Weights of a small audio embedding model.
Model: activation elu, depths [3, 6, 3], widths [96, 144, 208].
Data: trained on chords played on synthesised instruments, 52083 training examples, 34.4 epochs.
Rows from block 3 of a small audio embedding model, named by matrix and row number. Rows with one number belong to one channel. Each number is 128 + 32 x the weight over its row's rms, rounded and kept within 0 to 255. All counts start at 0. After the name is the row's rms in percent of the matrix's.
After each channel's rows are labels from the 100 clips, of 14848, where the channel reaches its highest value: "strongest on" is what is common among them; "loudest" is the band of the loudest frequency at the time of the peak. Only what is clearly more common there than usual is listed. The data: chords played on synthesised instruments.
# convs0: first width-7 conv, stride 2 (model.blocks.3.convs.0.weight, 144x96x7, each kernel summed), inputs 0-95
# convs1: second width-7 conv (model.blocks.3.convs.1.weight, 144x144x7, transposed, each kernel summed), outputs 0-71

convs0.28 106 [123 114 115 118 116 162 151 153 114 115 128 127 106 139 121  99 167 194 168 121 108 162 156  75 139 103 127 141 146  87 109 146 142 183  77  76 146 137 131 138  97 154 143 122  94  98  96 185 177 133 111  98 152 113 149  53 125 140 201  83 166 182 136 140 119  93 143 132 131 129 131 196  93  76 107  90  50 134 126  96 126 162 138 103 155 129 149 148 176 146 153 127 217 149 101  79]
convs1.28 101 [145 127 160 138 128 113 122 179 129 123 130 154 117  95 125 134 167 148 143 193 134 154 165 139 135  89  80  88 101 103 137 108 105 169 141 111  87 152 110 138 133 158 123  89 143 176 107 154 150 112 145 130  89 164  74 129 117 127 197 214 124 120 108 121 117 130 149 195 169 138 141 171]
strongest on: arpeggio; playing: arpeggio up; power chord
loudest: 250 to 500 Hz

convs0.55 102 [125 115  94 159 196 137 131 103  76 108  78 161  97 157 136 156 236 124 106 135 125 120  89 137 120 109 148 158 127 123 172 161 155 118 124 114 104 171 131 146 105 118 147  80 185 114 115 156 153 108 141  27 221  81 129 109 120 122 156 124 141 113 139 109 119  65 109 101 122 110  97 128 117 160 130 133  99 136 122 102 166 152 124 136 155 199  95 158 148 162 113 158 193 130 125 100]
convs1.55 100 [ 55 105 149 156 120  77  98 140 127  87 146 130 120 177 159 119 144 129 119 144 153 143 128 116 164 115 102  83 151 142 152 116 190 157 104 151 108 151 149  87 159  75 110 139 103 160 193 107  89 140 133 115 106 138 200 135 145 101 113  87 100 173 104 145  83  80  72 170  92  73 118  95]
strongest on: arpeggio; playing: arpeggio up; marimba-like
loudest: 250 to 500 Hz

convs0.123 097 [135 148 115 135 143  61 102 111 141  63 117 121  86  99 175 142 134  95 123 105 165 122 192 164 156 104 146 135 136 166 118 126 123 101 135 146 191 180 142 120 120 122 160 148 117 236 143 163 142 131 128 193 151  23  94 138 155 123 171 174 150 154 104  98 172 125 106 140 103 103 147 123  97 129 126 132 164 153 100 102 152 188 128 129 137 152 119 155 130 147  93 145 193 132 104  83]
convs1.123 091 [109 160  89 121 153 157 107 116 143 157 155 154 149 163 143 129 135 120 132 154 173 158 180  81 188 189 149 122 115 163 173 101 156 147 156 141 104 121  88  93 120 129 107 104 132  88 157 126  60 144 174 149  70  87 165 129 132 120  23 144 105 116 138 136 123 126 116 151 152 160 175 129]
strongest on: arpeggio; playing: arpeggio down; marimba-like
loudest: 500 to 1000 Hz

convs0.135 131 [109 153 116 173 101 126 145 123 101  80 116 161 156 131 120 172  89 136 158  92 115 150  88 141  84  86 132 103 130 125 116  83 164 132 118 113 117 132 139 104 113 142 119 121  89 159 118 139 114 101 131 103 252 173 144 169 114 122 228 100 161 159 141 126 156 146 113 117 159 140 126 113 145 153 171 114 164 130 123 107 155 220 102 119 142 123 122 133  96 109 149 165 154 115  15 132]
convs1.135 148 [122 112  93 138 115 139 131 143 123 155 125  85 171 132 132 118 142 170 167 100  81 156 102 132 124 106 112 109 116 176 155 163  87  96 112 133  98  95  92  82 162 119 125 106 174 121  95 154  96  91 160 120 150 171 122 122 102 115 158 129 134 103  44 124 118 133  85 124 118 120 144 113]
strongest on: arpeggio; playing: arpeggio up; marimba-like
loudest: 250 to 500 Hz

convs0.14 089 [ 81 150 115 114  97 160 123 113 116  77 101 139 182 118  54 129 102 119 127  98 126 161 164 130 124 150 146 114 104 100  85 121 202 210  99 124 132 146 145 170 179 122 181 170 164 133  75 117  92 163  85 147  91 147 159  97 161  95 120  72 142 106 108 152 178 150 121 128 184 170 106 170 185 181 109  93 157 120 140 147 183  80 142 184 124 110 120 108 118 107 142 133 145 141 139 147]
convs1.14 098 [191 127 117  59 140 133 156 137 168 144 156  74 123 126 118 114 101 121 156 116 152 131 131 127 133 131 121 141 104 173  73 148 134 126 103 134 135 136 127 131 138 183 190 128 109 255 119 153 153 133 113 160 128  99  87 134  82 112 137 144  73 130 115 117 255 113 188 125 184 127 153 164]
strongest on: block; marimba-like
loudest: 250 to 500 Hz

convs0.138 097 [ 91 126 142 156 100 123 116  78 122 105  82 108 153  46 157 116  43  94 130 192 187 124 131 137 107  98 119 143  90 110 168 132 132 118 168 154 108 163 169 140  80 154 146 189 173 165 157 167 151 114  86  85 111 159  98 116 123 152 136 115 161 127  93 104 145 141 104 168 187 151 108  75 125 185 187  99 197 160 101 112 115 154 135 158 141 136 119 127 133 157  95 136 154 146 161 102]
convs1.138 087 [117 140 133 100 136 121 166 159 134 132 140 140  73 160 140 147 151 146 119 163 140  92 121  88 114 128 115  98  59 122 153  98 115 142 180  81 116  72 113 178  95 108  56 142 168 127 116 101  66 126  66 159  89  60 153 146 153 123 109 132  89 139  67 111 110 133 192  91 161 116 153 103]
strongest on: marimba-like
loudest: 250 to 500 Hz

convs0.2 103 [160 156 139 147  79 107  96 131 138 100  90  94 148  88 147 137 111 164 137 140 130 118 183  89 144 117 155 127 116 142 106 160 101 110  94 151 115 112 158 160 136 111 181 162 122  92 153 168 212 134 128  93 163  77 136  91 140  71 194 111  98  86 170 123  74 190  64 142 169 171  78 136 187 143  97 111 131 103 130  98 139 155 132 109 124  90  71 107  86  90 129 131  99 117  89  85]
convs1.2 122 [107  96 130 136 128 124  87 172 151 132 115 190 144 137 145 116 162 126 141 146 134  84 140 112 144 120 148 140 160 161  77 196 128 110 109 111 136  41 116  95 128 140 138 139 141 166 127 139 123 141 161 122  95 106 133  66 142 107 172 137 136 127 131 103 130 160 160 172 133 135  76 174]
strongest on: arpeggio; playing: arpeggio down; power chord
loudest: 500 to 1000 Hz; 1000 to 2000 Hz

convs0.114 093 [188 116 149 129 154 106 142 145 124  73 145 121 132 162  56 201 170  66  90 167 174 110 129  97 132 151 181 174 155 104 140 114 128 132 149 103 111 172 147 158 140 132  87  99 144 116 125 175 126 130 134 166 224 134  97  83 114 107 151 125 140 115 134 108 166  68  84 141 105 148 195  91 155 153 152 105 121 120  95  99  89 165 150 147 130 179 126 149 108 121 127 123 139  91  77  73]
convs1.114 092 [133 117 115 119 156 106 124 145 105 116 112  39  91 186 120 164 127 171 161 104 147 119  90 169 129 163 118 163 124 145 104 126 168 143 205 160 183 149 115 175 156  77 175 143 144 155 147  85 103 161 176 100  80  97 219 111 159 142  93 151 113 130  80 113 111 131 105 102 165 165 109 121]
strongest on: strummed; marimba-like
loudest: 250 to 500 Hz

convs0.10 100 [ 99 140 175 124 155 116 167 108  99 135 139 125 141 129 151  78  79 116 149 125 195  96 174 105 119  67 106 134 115 253 111 150 151 141  92  62 187 152 136  84 119 131  97 161 113 118 121 149 183 149 110 220 134 155 135 106  79  62 139  94 114 145 132 123 175 133 121 158 126 114 118 141 147 163 123 156 150 151 128  94  67 107  95 167 133 124 130 138 103 134 110 139 100 125 153 161]
convs1.10 111 [ 92 149 148 161 133 132 145 140 170  96 149  86 104 143 123 121 113 144 118 143 111 115 141 158 147 154 164 155 123  71 105 120  82 134  96 144 199 116 158 119  57  98 152 165 143 119 153 110 163 138 123 183   6  66 149  84 161 141 161 103 148 142 110 148 142 144 122  97 169  99  97 193]
strongest on: strummed; marimba-like; text has "thin"
loudest: 500 to 1000 Hz

convs0.77 096 [148 177  71 157  96 144 145 148 184 109 134 133 168 139 106 105 140 190 134 181 106 113  70 111 140 152 113 153 140  94 134 143  98 124 122 110  81 151  83 124 122  92 129 115 130  93 181 107 121 129 149 132 116 174 118 130 136  87 127 147 103 102  83 112 143 176 115 141 122 125  59  95 133  63 118 118 175 129  89  30 135  86 121 122  86  49 116 107 143 134  70 109  53  98 135 110]
convs1.77 100 [ 67 139 173 101  99 110 140 139 154  81 165 129  59 138 140 143 121 138  94 159 127 158 134 133 117 121 169 115 120 136  94 121 144  75  99 140 169 139 135 144 107 120 147 178 139 115  53 197 171  99 144  68 185  81  69 143 133  99 149 168 172  79 146 131 148 168 132 145 106  73 155 111]
strongest on: block; marimba-like
loudest: 250 to 500 Hz

convs0.83 112 [112 123  75 121  96 107  82 146 167  99 136  97 113 195 139  69 124 145  95  98  96 122  56 155 142  82 189 109 130  85  95  97  79  76 169 149 115  41 100 145 156  88  90 120 160 143 140 134 126 175  53 140 121 153  90 166 170 140  79 143 146 146 118 101  77 128 146 177 124 152 100 125  83  65 121 102 109 104 132  96 100 121 111 124 108  93  95 119 133 115 117 124 136 143 150 145]
convs1.83 114 [ 71 145 147 157 143 138 168  77 129 113  94 177 144 118 187 111 170  96 132 158 185 124 192 166 111 133 204 146 138 130 146 140 152 111 116 105 117 161 123  97  73 153 136 148  90 150  98 160 140 135 171 149 150 164 139 126 106  96 115 137 163  77 176 123 150 158 159 136  66 161 159 200]
strongest on: power chord; root: B
loudest: 250 to 500 Hz

convs0.62 121 [109 153 114 139 148 102 110 116 118  58  83 116 146  74 115 152  67  65 100 170 122 105 101 238 120 129 162 107 150 151 134  95 158  83 143 169 164 186 145 146 124 123 148 127 171 192 137 153 103 119 147 119 113 135 146 110 147 105 161  80 182 128 131  79 148  91 134 128  75  93 170 129  91 148 167 115 124 126  83 113  96 113 128 129 143 192 147 142 122 105 101 127 177 133  92  70]
convs1.62 099 [159 170 105 147 139 108 165 129 147 148 122 103  75 128 124 102 135 161  95 163 144 144 116 110 159  87 159 180 111  81 143 101 166 185 184 125 142  94 130 114 110 160 118  81 133 157 172 139 129 149 128 213 104 142 157 163 105 149 127  76  91 208 178 165  99 117 136 134 151 117 196 123]
strongest on: strummed; marimba-like
loudest: 250 to 500 Hz

convs0.98 124 [175 146 140 158 168  87 104 139  50 144 142 129 103 128  94 135 178 146 115 101 159 158 136 146 131 111 151 133 115  52 106 122 109 118  85 107 114 110 109 206 161  81 126  71 127 101  87 148  69 140  92 104 118  94  93 108 148 110 102 142 154  88 160  86 117 125 160 115  99  98  76 150 132 153 134 111 156 158 132  70 107 175 144 131 112 174 179 102 137 134 107 103 142 167  68  40]
convs1.98 131 [108 110 142 108 111 110 162 144 100 140 147 195 108 136 173 134 105  97 118 121 208 175 144 184 144 112 148 107 151 136 118 161 161 188 153 190 156 173 135 167 184 132 142 173 155 180 107 160  62 119  72 138 127 134 153  76  73 108 126 145 150 183 128 124 101 156 104 122 163 125 155 165]
strongest on: arpeggio; playing: arpeggio down
loudest: 250 to 500 Hz